{
  "dataset": "pictures of board games with random positions, seen at a slant",
  "horizontal_flip": true,
  "rotation_deg": 10,
  "num_classes": [6, 3],
  "activation": "prelu",
  "kernel_size": 3,
  "label_smoothing": 0.2,
  "init": "trunc_normal_002",
  "beta1": 0.9,
  "cautious_weight_decay": true,
  "sam_rho": 0.1,
  "lr_schedule": "wsd_sqrt"
}
Rows from block 2 of a small image classifier, named by matrix and row number. Rows with one number belong to one channel. Each number is 500 + 40 x the weight over its row's rms, rounded and kept within 0 to 999. All counts start at 0. Numbers have three digits each. After the name is the row's rms in percent of the matrix's.
After each channel's rows are labels from the 100 images, of 14848, where the channel reaches its highest value: "lies over" is the class under the peak; "top examples" is what is common among them. Only what is clearly more common there than usual is listed. The data: pictures of board games with random positions, seen at a slant. In brackets: how many of the 100, against the usual share in percent.
# convs1: 3x3 conv, stride 2 (model.blocks.2.convs.1.weight, 72x72x3x3, each kernel summed), inputs 0-71
# convs2: expand pointwise conv (model.blocks.2.convs.2.weight, 288x72x1x1, transposed), outputs 0-143

convs1.4 098:568500532468540457504483458537418466486479495497487459513448516459514463511511493462544527598513478519560482517516477535453456518467539556543524530442504417487429492507523466470503487536560551453472439492543545615478
convs2.4 098:460483440505450461500421467549415585464458545448461562468479423472509449506445492565510586496509482457486509513430475558452487459567462449496493483516471507553491427448490512469495492534464469513518491507480589461465456521554567528537479507509475467468500468543493499431581524505535501491520510447481487422519521482497470529486479534541501499470524467562427527469447487475489562415529464534497499470522489459488492519500456518444461
lies over: board (91 vs 56.6)
top examples: digit grid (90 vs 16.4); nearly full (69 vs 33.9)

convs1.64 091:482500502503568521406462439441498457484495523493484531474498445441504555534567512519451562515525485516488435512463513580471404504500468530533550538495507433443490523518490470496506506522457519549380525537468458473492
convs2.64 115:481458441464543486546464528531442570499465466510490537519509459477524566496517510453504472557604518498529487490513506503552541563440504473521458459476478478531504441509512539441483528465527475472499601541468504499533508499499507508483497540429487554416474498425497467538507476489537459506493554483480505477511479459502465505525497469522503504496466499574474588533490492480532450524486509457428455527429426544496514543431529481471508
lies over: board (100 vs 56.6)
top examples: digit grid (92 vs 16.4)

convs1.1 088:517493453486471490444511571484477400431449462498473458543529465530596527492447483540499502536503475516461442496513562490447453556428478556549465543502484527528515505465489519447529502459536474584513538504534560562498
convs2.1 098:474554568491526503576440471551462410516558544376550500500426491488510514427470446470479468505554478499541505500451523549441508444503523471478504610638554486480517494475480525498479509499514463559502508481433530498514495405495500469558503510434499456487492484506461528470578533479512565469493526565528439466484471528498541526440460460507468513503460436486561474387507457463480466492474476500496523509454467486516480514535424439466497
lies over: board (100 vs 56.6)
top examples: discs on a green board (38 vs 16.9); draughts (36 vs 16.6)

convs1.53 129:505467479514541520494481533519454493500550533433477463487570533541415519504502484623575495432456450569509590505432485503462484530493527529511547505516523496525502530479452483480459517532489466532488522453502460504390
convs2.53 094:534467502518527548508514436461427484509479435487417437513476496485509559530480441483449493495470508506427531503474490490447484501481501552539457440536584485518527485471510523534514513474509479559480533550443465521450512496524595473390503424479480586476523538514462530424546477482542476516487492490533517599462475512499494509521514457534543536579514462514487525449494415449532488469516452447495470503503477530442462518438474533461516
lies over: piece of the first side (46 vs 4.1)
top examples: discs on a green board (100 vs 16.9)

convs1.70 075:507475456520531537435475493474502529538520545401470495452470482450475517472498530580416467522419524540485474477498518529603512494466504476493514487565469495541427545489481442508457492416533526461447501482548441522531
convs2.70 085:487526518494531466492450428614517429500546552509490483594482426502506473497474488501554499549530503523550492474515517489473522430490497505525546478501483494481546444484429469510593455518492576494541417531477515475462499504482655457552516507518455509440523459502489501542517513527501582485442465495471467540511548445474516521471467484506493473576580488507521430492462545484567398483461552489571485527473420535493548448462474538507495
lies over: board (88 vs 56.6)
top examples: nearly full (75 vs 33.9); discs in an upright rack (68 vs 16.3)

convs1.61 101:517484475498474510499509464482570515468473495490484469508440468494400493447447548475496449528543501522531507468429513525505515498476580454531582486463518506519461527435513518448531465488527528426406588470500599503528
convs2.61 085:468437500491494499512473485525531496443450465525431527558462611520543549491516486553485535508464523419558496446513504521507524476501442485534519581552482484492461599537486527475521505555583490501455540435492567459492543510503509496432519466505533515480480528601441487530500469513489454448522447436491496521499472560479450511488495504530484483529506471537498487460585503578451479579502451551494516432462475499490510529500490498484448
lies over: board (97 vs 56.6)
top examples: digit grid (53 vs 16.4)

convs1.23 082:532384472502517520558522526456490495481573463528533513506492562413555498509468515491470490550501559470437444537487544519552445525497476542423545492586499485468462513483517571506485502493520517517454517522552525588527
convs2.23 096:450532481552499428511473479401531424493488431490478449485412526507578439562436432516531418507523471443468464535502521486511416460521466497544563513451555439492451471523459435548566537581347486466470521496483501559502495499421488590530451498468527527517419487506467456512522479543480462454513588466461517527515505493402454509477512539543487549518527468552480487589479504387538495433512474459535495556490486506516558485484496541442498
lies over: piece of the second side (32 vs 4)
top examples: draughts (82 vs 16.6); nearly full (60 vs 33.9)

convs1.7 083:560475454457505501507465512409474483551463482445523536527473543552537498581490547527448481543477423488552478520464523552486500447520527511548437513451483507484527496415483495569567539457477492524483603455541511503482
convs2.7 099:476480496490520505514512501499453496546533510520501541529551488461434526469427492505487462492494522497514426526488521481490552511476400537506541487461443535466431483531492536524498448500524518594518478469461561461438520555486476444449499537449492502504491486564533477517465520431509544450500501540471473593527465436445531438522474437516482489505545466509430486588461547457526471554413509592524459524539522546486457505459510480509454
lies over: piece of the second side (80 vs 4)
top examples: discs in an upright rack (98 vs 16.3)

convs1.54 094:447578547532479421578507497501538484530466511568507518446488445471508503478409446480552511483482552507470521491469486434558505485472448552546475568471454473516463496554464559529486493506438535538506448506520439456549
convs2.54 102:567464502518580489478531534449450540426533475457521581520497602492462538555570491512515538492534506577500543555506466505513457505549525442457521584430497464481472493507438459452472489491504515488354480519587525506466455545440459652456445585528617498468461584468403510441490536525432479511500416480531482512432501498522497497464472530495453518459529461447503482448515525508462514486497550494493514532450477475522514497462550475468494
lies over: board (100 vs 56.6)
top examples: digit grid (85 vs 16.4); nearly full (60 vs 33.9)

convs1.5 091:498531434487488510498492491454525569464489497540440522527458473520479464495521483547541476500479489434543628498510538537511521573481543473551530493498439557410533541513524483547544483621484481484522496557546467500500
convs2.5 099:547526461550445431519498555591508469464529506517550481509481454460444594488483494522460482487511508490549526497474492468509532497521498488471525479501563493519490505477524469484522585533497442605484481507550530484542543457560512520492520548545447570483469524461485561530537506467545515464526439563555542399424535487499570534501475481547493438458480471500475437520493490543437520484523445485522449502513509509529522556530468459494471
lies over: piece of the first side (70 vs 4.1)
top examples: nearly full (74 vs 33.9); first side has more (71 vs 44.1); discs in an upright rack (58 vs 16.3)

convs1.52 074:484519411468518520394503492512531493461567532470489448478522458538472570482415438454454548461476488477457483491480435529431529519544481511524496564495453495541444469466502571485482521486562528473506433530532474499549
convs2.52 097:497491545473529461527506544550515460576544519479582533462541492469487474490510463519497504551495450447467533517420484513481482527495492520488522573487460472496460492489528466492489505538475466497515583559546433530457463455539401493484452481487461520481448489492533457511519494509525497422430511427463432474423453423518485529487613581420569491547520513487547487544569438493485489582451545499512511566462539494434451488468471542554536
lies over: board (97 vs 56.6)
top examples: discs in an upright rack (100 vs 16.3); nearly full (60 vs 33.9)

convs1.14 075:442454483489524509514500502463500516488500528470503472516527555454480524471499488481526554579470499513572469437617598517552432484442527531480526509430476455444419530458479481508533524528535508536464458534497450430507
convs2.14 106:521480454479514479511593480449514471535516482477454503483510468606528542498539446488604480482476538456469462509499477492482479511453499576511536502508468519508578459478533479525450448545452550499527438511453541438533434586612511505518447470462548472515554502461517532436495528476484496457483470506439475509436445501487547531556489511452565545508394528465526543446559483435467447450478413511476554521526434532478506496462490496564511
lies over: table (64 vs 35.3)
top examples: noughts and crosses (49 vs 16.9); discs in an upright rack (45 vs 16.3)

convs1.12 082:488503472432452507428464428482527548450409464486578504470511510520506443552476479479453433541456461545480503478456552505523532519492568526516544579470486478460480544445445456505478436449516474437520483477457500475523
convs2.12 096:572505422490503536493528478509510542538560442603514512479516506490520532478512537547482471488518490467539473548447518485484512495533406538537499592447558474432475496493526493485572516489538479490462470520499454513484533438496441497530570423567494492425418486486520564529473562560569609534508469468539523510581436522575567605487426529477456490465514468490511456502420486490455462517524493509509450495494555447513537521473429482521526
lies over: piece of the first side (46 vs 4.1)
top examples: noughts and crosses (69 vs 16.9)

convs1.28 084:477499448492448493475458425448453524433461493487468511457509479454447450503529461476503445431535472498500567454561536438399439511502506490549480462502531522588481473523573512471489472516440481559462524512535528457510
convs2.28 092:457519462559452480484493614553479499504433463462422460440496528436522497482526464493486514538510492468533534512517479460495410462435473479490543443465496458511483497537469509485460473476488502492551508489526539461495492500542476476486472456490461532474489533501521479548521421520516553529496438486458485550454461450460569512498429565511483594551461553514431464542498488419502478428507497534505497432456512540470509455540456513526536
lies over: board (100 vs 56.6)
top examples: discs in an upright rack (100 vs 16.3)

convs1.30 090:494454494473538503457447454454427513528502525420485487440451502458439562523462453489495451526507489502471547449475463460485505426508517526540420522530547517492468524468503598470489529510521559534499442531449479569423
convs2.30 103:480478483551619489504449494474530484474572387548534442454495420567498528571472485472487533553466450479477447475474539450490520545496387542510442491477506540443517510446433446460495543511494466589470486550491482483494544463451472545498462583510512463454450462492561509479487469482514499527507506506520522509495469498443503552485506480426477470504552516411467537494571503561518447499426614554499539503449506554514509498484459437471576
lies over: piece of the first side (87 vs 4.1)
top examples: stones on a line grid (69 vs 16.8)

convs1.65 082:522464445482464545482507464522498450518493448480488493467394502542519458488455577461492590499574477444488533480538512516489552538544483559501479489522484529503506479479568446531572481529490521488509611511522544454579
convs2.65 094:566531557541461540499449554495522524541497549435496464498516572434487591516535471585472517547502543551487503580529546569544431572527553529565510434487531455461588542523428459509527549570435515509438467534456479467551460476485486515499478461512474471463492461543576523472445478472489550510498492565506506490494533523472505490496487472487450536484458487490501524462492444569540470405499542602478505503496492593538504453475491479521458
lies over: board (98 vs 56.6)
top examples: discs in an upright rack (100 vs 16.3); second side has more (75 vs 45.5); nearly full (68 vs 33.9)

convs1.43 091:525527509491488547516506449525502499557460520484590446457473502494554552455517513503526382550507499506499478538465571616479447478555508496503468515542464515522575492519447520521503450456519487528431450477492421493522
convs2.43 108:512500495534507446499500501585502503584503516456465514549485476566533570549520416502449578509491465471580483471454465527542450512509480524445493530489499492445470473467479523505534491493474543536476414540521509453494462488535521501537502510469515499467458430515450505511542466482464425515483505506499469534485501454455450491624413465518478478517537524539560500435486519463504480523506441534473485445509456452475490483463469450478491
lies over: board (100 vs 56.6)
top examples: stones on a line grid (92 vs 16.8); nearly full (74 vs 33.9)

convs1.25 094:503559514504459509464492470449493537470560566544554437522537466525502536467489481458476431486438559481500439540481476460493515541502507485555438456513531513481540469494483446511551551576523511358477525510472489558517
convs2.25 104:489484450513610470559427540485471537471511496474494483518443473494487470553466519503502515520459535550587504478510456506436465459458485517515447538523580480465543470498415490460460567457477546519483553505553478519461528492524545447548488480452481518494477495587456523503544456521521547460475474483523541451449407513466510451495479520497506470518598471518457572487555486512509476507501524563479494508475449412529511461481442508530494
lies over: piece of the first side (80 vs 4.1)
top examples: discs in an upright rack (80 vs 16.3); first side has more (76 vs 44.1)

convs1.15 101:474508462522527516495439516457567478462482466556502487540501570490510494449490525551511496468423529481449521515499525475494596506492515488543419468468482386433524564531486558447548465537538570466467518527520485481558
convs2.15 099:496479544445436495534540494456526561654600501452526588473500504448484415560541498587520592515484511458485522502483546416547522550446481575499495532526480506452547480581534566525449466467544429473515463499496505535472563505464489560528546528489451459457525525482550606553540520524503570489525444491519524520552449470491504570459459535510495504461524465511488466433497565442446504462477475450466514459490522520551541426547487382493465
lies over: board (97 vs 56.6)
top examples: discs in an upright rack (94 vs 16.3); nearly full (71 vs 33.9)

convs1.37 103:504634475491460495547510528494451508450476543458512506563485479522550479592488538472448433439461521508502502499489527419531488482464482476505517578461525500463523471541529467581485500492483490485522599487556556504516
convs2.37 098:549473506470530537448541486457495501481510487498461544546532475487441482465440506599471412585476556474548527540560418491492500432497537521529482487479485490481460495564474510481475450480594528501499452526484445494478495506503504513452465525473546496520451401561587477504529507489555419463541593473482538503571399488415476515455532558519486509504543453488504498490572459483465505507533497396467476450499499516488501494467498540485458
lies over: piece of the second side (90 vs 4)
top examples: discs in an upright rack (100 vs 16.3)

convs1.62 083:537454505509502572518450451498504560505518405500433517533430558518427529507545449488518556522526547524465467496513551527420496493453454440574459470540550482469436500478519511430419525540520525484495484519487470501493
convs2.62 100:540447468411526509486494523535470459513499456522444448456460494608574470485479577496473585433526589451521495515436425512504473441504494496555464509497519469541433496515512452475484464558502473457504551481530475482454482482490531571493521486511509507472463514467577490497561498520484499478463525537448440537481512539416507473493456517504475532555490529533561506504491512532526479554571509490523473580518511490604496406462547469503518
lies over: board (99 vs 56.6)
top examples: discs on a green board (94 vs 16.9); second side has more (71 vs 45.5)

convs1.59 111:483495461589497457526500470541518536492420489546520506511572554472493516533473589526455483518524437502427513484515490524488482466487498498525444478508540491517570434523505492473495423426601506532430472454522503432460
convs2.59 109:511483533514480464486459471473527447460538526417468519457516480552476491533556491505490591393513555466523486524535477418470493501559478482569508497525503507496521483502509492485532481518564487466495501469562478497435521480542514508523488589490531472427450584512488536499541600512493516490420466501536446529516505530469507524486483492494535514466473519489451530494471520471556589450524485485471566525433373427494445519524524526521482
lies over: board (100 vs 56.6)
top examples: draughts (100 vs 16.6)

convs1.58 075:499516450491532457437522502467495519517564486468430528563540443537589446536429469515469440524531542436536613505494490477514469452518488471523471434479509456472507514509570486519551515498484419532504540542483513451530
convs2.58 107:465565501435463460589420541570495493550575477518580477531450537472518496458501472461510514518478467498617496524454531483509517570497511463504559468497565467488486537504510489492476515434461467473398502493524453512501456424475530465502491448515453605472465529552501510502529478583506496490497520543520420474510454431463497518478533528535572491515511511493606538518506489451537539492450534517476408499485553516503522491471496484462473
lies over: board (100 vs 56.6)
top examples: noughts and crosses (99 vs 16.9); nearly full (65 vs 33.9)

convs1.26 135:506520521502555493471549479469519508546483582544452500478484548536490558491527483556518524440497471534513468472553538495624524512530516503507519447482457536539434473483546491500450491444542445598488468489483516529389
convs2.26 103:457466491563571442461514403522488564576519485508477488501492465472471493484500488490505585441484535506556499500481505547423476524441516502529436462481472554564429471437419521480502471470489451448441472487436492465457499515487502491527448452508487511522504431481461454509582496476505481513515528505519389478491465473591482476599496451498536511507430479403469455493486613474454447531479601545479494515539501527500503521491531434477580
lies over: piece of the first side (31 vs 4.1)
top examples: discs in an upright rack (100 vs 16.3); first side has more (90 vs 44.1); nearly full (67 vs 33.9)

convs1.55 094:533520517476481636542434532462514549511484501476494489515521537464480411470445513500512492509518505485438534504489508438512419434487503517488505455559589474529515485442541439476498531465556480570531511485520501419478
convs2.55 090:488461481504467498552506540537538515523499459453451589554546487490520573404553502461470492536445550462480444509519528495509462502507473493504509400493508504476451495504500523507457488443468466535461503529449475490490546491508509515464579515493569479451474526518428472552487522495570455517464513532447536531488474480534456546437490520567522500580471576599448451453463532502545557426527501439499459493475521530620479513498414513494488
lies over: piece of the second side (99 vs 4)
top examples: discs on a green board (92 vs 16.9); nearly full (60 vs 33.9)

convs1.0 094:487492546479482499493508500478502518489455506492556435416535502441586563489479537488483519488414514475419468541531568583463564546477461509504540496488493440436484443526496482515518503546503512545466521478519597570513
convs2.0 106:514517516465542507517501486410460483476472447448493409434498505476465483457552471458509598476445489505575574455509492508471550450469503560533519461490516505495479491542530421524551553592515453484442464500498461497528452496474511511484437468563537451465477582505433486484463499551510509496448449528468466495492609525539509415499486537463493498533610532502425513493558555520559421453547512556524489605521481533457461542447489533452554
lies over: board (100 vs 56.6)
top examples: digit grid (54 vs 16.4); noughts and crosses (46 vs 16.9)

convs1.6 103:504485451436444486518492563512517498498454582532524446523457527481449440513549466481516504493487504380424558549498535548465464512473528483463483505533468461487569501480459505431508457593522417483489517502538464520502
convs2.6 095:564497495506464525532498507497447486463590505521453520512490532533465420406453521530487470565521526477575475438463468521499503567487497524477470489474584467472410487442456550454476557536510440491462573481460471529433490415516516498572447490482456446491503432468474546530497509418514554514503453597505474457437480585508503526481557482452511486493573458490478471555446506504492576530591484451498490474455440474474484551511421526505481
lies over: piece of the first side (98 vs 4.1)
top examples: stones on a line grid (85 vs 16.8)

convs1.31 130:485467499529471486496500476430498484520536508477499435500519526484565535461509447465523412514460534603510437455461532474412460518400508560457460460494529494497532481514455501518524527560539556469558475516472477432550
convs2.31 101:567446475468462517477408467507457550445517487480505549490474514460511484518510493502540508502463561529531482453490516505466486557524441528481468438504450452495419533433497476513516472505402506512535465505494543499498463547594460498577467494508529492537486489502516470451484543531505418561519477431505424523471545435518518513484508522426463468498482446467530528444432535484488462469509452490447472455524484477474486562430485506438538
lies over: board (100 vs 56.6)
top examples: draughts (97 vs 16.6); nearly empty (60 vs 34.3)

convs1.48 123:475504491478511475555532566439463552508532540447539529462526493513521518560546512509529469617540454488454493501539549534514438524455450426435444496502528492530504463506510471534538474457506456561512525508616463476485
convs2.48 099:508521552551480493507586564526490450530463474521535430487540442494480549464486497532483494503472525452530501490482448498457479540455455510585498517514515498421410473460527484462503502478522516400571574517347499498534553546521500554552480500477512521519456464533466532542531474492473525481448551527498451572460494468483549484544474456544582466472508539562535521546471478489461496525558496490467519533458497550448556520500501566485498
lies over: board (93 vs 56.6)
top examples: discs in an upright rack (97 vs 16.3); first side has more (75 vs 44.1)

convs1.24 138:460497473520538505410439468473498547459461579500439453542522521485490496467535547466472432479456479508509540482541572507580576492516469562545515460498501527473512531539549503500478544376519539496504490531485437481467
convs2.24 103:541560431490541501517498552453563494405491506460527544513509541463482533536526473518433502491551461481470510453605474505424486538497495520590508544476451539439478526489522448517476511487535537493511415428489530511521485465560584569434582496421508535456443545463519445492547465567522510541481471493506502520512517405572510495585539521489442501468512491513450502512408540506494469453500557528552439468473445498516478457523496544460537
lies over: piece of the first side (49 vs 4.1)
top examples: discs in an upright rack (100 vs 16.3); first side has more (85 vs 44.1); nearly full (69 vs 33.9)

convs1.69 119:514514510527508541468520486478525429561541443555539479555498501482514538473441600493506463493471475508535458449538541535532498465420536574544505434479553526529505559577494547504542522543499522487522427460510411506521
convs2.69 112:531530487490566476507483470495520500535516491513446573465481520472589558573498456490456481491481518496494417552538595525518476444484475479538503460443484489507467537479499483502498516416514593497526475507512525473431454553496491520529507553500430496523487495580454442522492539589481548481519519447436517528521446490471473479556401467480606507534477457509573496482474499490483519523440519469506534434528450505503493422457523493473491
lies over: board (94 vs 56.6)
top examples: nearly full (62 vs 33.9); discs on a green board (44 vs 16.9)

convs1.2 088:486490517580474497478478467460561508524423530419553496472537544487519518479414522521503426591481512547530488527458536537510545555492535499455577437454440489500527501511489556491465510491486480456564535502543481424462
convs2.2 102:509574488497513482520520492541582461502464503517571503499522476427494507487485512477458495503552545653551506517497487469463494503460454553557469450517448551457500463522482529519550533533421494512549502521414493462527495507593519510527443501514467528473497498487503564555519474482467455460541489574506531463445489525571526535492456492460510498487505521482408474433489451507474469505485511539571452509455548489559498466484477515528544
lies over: board (98 vs 56.6)
top examples: noughts and crosses (74 vs 16.9)

convs1.27 083:496487556489470532452569459503426530456472442488474477536400539484533481490395513484525521473522421484504477423447587521508432516469518519527463494487440445461474496482514510495472511542459541557518475528436499509461
convs2.27 096:532486446524461526532478440606554426493497480512436441508507566452573470558548470452483505517517491472467486480513497422471470484490510486449479553446517427494509503487525553445473511485463554484458482529486538538573447525467508496525561553522538461473410445488480496464534534431486513539546535523473522464486537484493506539472427499608485487472442426533490429456479515480524513492501456505465502492472471424524498436479504461462516
lies over: piece of the first side (53 vs 4.1)
top examples: draughts (60 vs 16.6)

convs1.60 088:465485542449466519513537475477448577498507442473504509502530466453502528532449509465458567484542532558478453461513556463445464464428496522539449465472575487470524484493552474462539526443418471559515518543535405476534
convs2.60 095:509497414504506461551477547454496511455455393452554521478544503468514440476451472480517509542555513551519549542441500505508492468523503494491478422551491549474532509395517498498441586492484455463445502472497470455483501502542503541427441527497510601471522468519500498536491467466505437482479550498521439471479472585461549500550489502472480552472502496536497525515516487495575474471503545537459471449509522538480481468569459478511455
lies over: board (97 vs 56.6)
top examples: discs in an upright rack (92 vs 16.3); first side has more (75 vs 44.1)

convs1.29 088:413486518551444539494519500533514511456497508460452459536547469483536519482457541517478505513488462556583471521506552552473500547503431531521457467536503517546450581483508443561518544476475534491492521451446491377554
convs2.29 108:473592492541521405480462525536508469450461454516496490582433513492506440477519437483483496496532500484524474385495512540422482518457588437487540527497471497489533486468421451533439517500505529515492566469539551459445594476455460474463532479483552496534494464498500478528535507501418543481467423483494470533488496502465434457524474512548450539543526509523504463506517544473548444426516458483525495499424500517520603501474450537547515
lies over: piece of the second side (99 vs 4)
top examples: discs on a green board (81 vs 16.9); nearly full (73 vs 33.9)

convs1.20 114:500483551480540457473524539486487580463495501487525437512443496511502496456497550487491471499496489452413491374486513552545464509448536566571438563445491484510532482472492434507511584520476507525515542450559509522448
convs2.20 095:487460533492519504476488439554506480514519443539561518442501495457491445492444479507507494507489489481449454577511542458492489498544517404493490465463504463357519434548519458480488531493546494497531495444533607605500516449431507507535524412516500476499496545424551499550516475473500528474469498516484415561539498506583576515559467523562497511514445528506450484487534494461524517479506568524458505491588510546481467504458525440489470
lies over: piece of the first side (95 vs 4.1)
top examples: discs in an upright rack (98 vs 16.3); first side has more (85 vs 44.1); nearly full (65 vs 33.9)

convs1.39 127:494463461475478480461486458533491516544471493524483652566611452448487531465614520491502479505490561541534490512527497487474543490509510511524478473452500483464460483559536498459527587541484434478513514516507477488512
convs2.39 106:471577496462445497483419560481472542537524494514505485557540529524500449434528453484410474471530493498476447533492495438562484502448484448489443533410562463527454453577487502521467528497433476487456464527446473507481482561481492505475466406497504457597533500511496507489509524493472482539527481450501446483502476469554496488540526492450447507471523500449450461525444461518538557427489445502435530509473508476479481497509441440579520
lies over: table (100 vs 35.3)
top examples: discs on a green board (38 vs 16.9)

convs1.46 079:521530504446526540547518615495507519532519486488510481501460458521533504516494462594461468524514444511587587482525486490439460536534476451473532538538440473467463565427510495542464483483469486434444474495538513549445
convs2.46 098:549544517466535486515438519548448584489489561547539548613544459507533411452520427544452504472569515491432508478503489498464483493471489417524519415441495487534529526495495562507582507543508539545511516567523413455521402511504528539448469537457500521496398493495558491510486435494557498538433525495500507495571468485493501546462512508455536483499491555484482431497544496498469536483478512565515487515416508547489519582555546482555469
lies over: board (100 vs 56.6)
top examples: nearly full (69 vs 33.9); stones on a line grid (49 vs 16.8)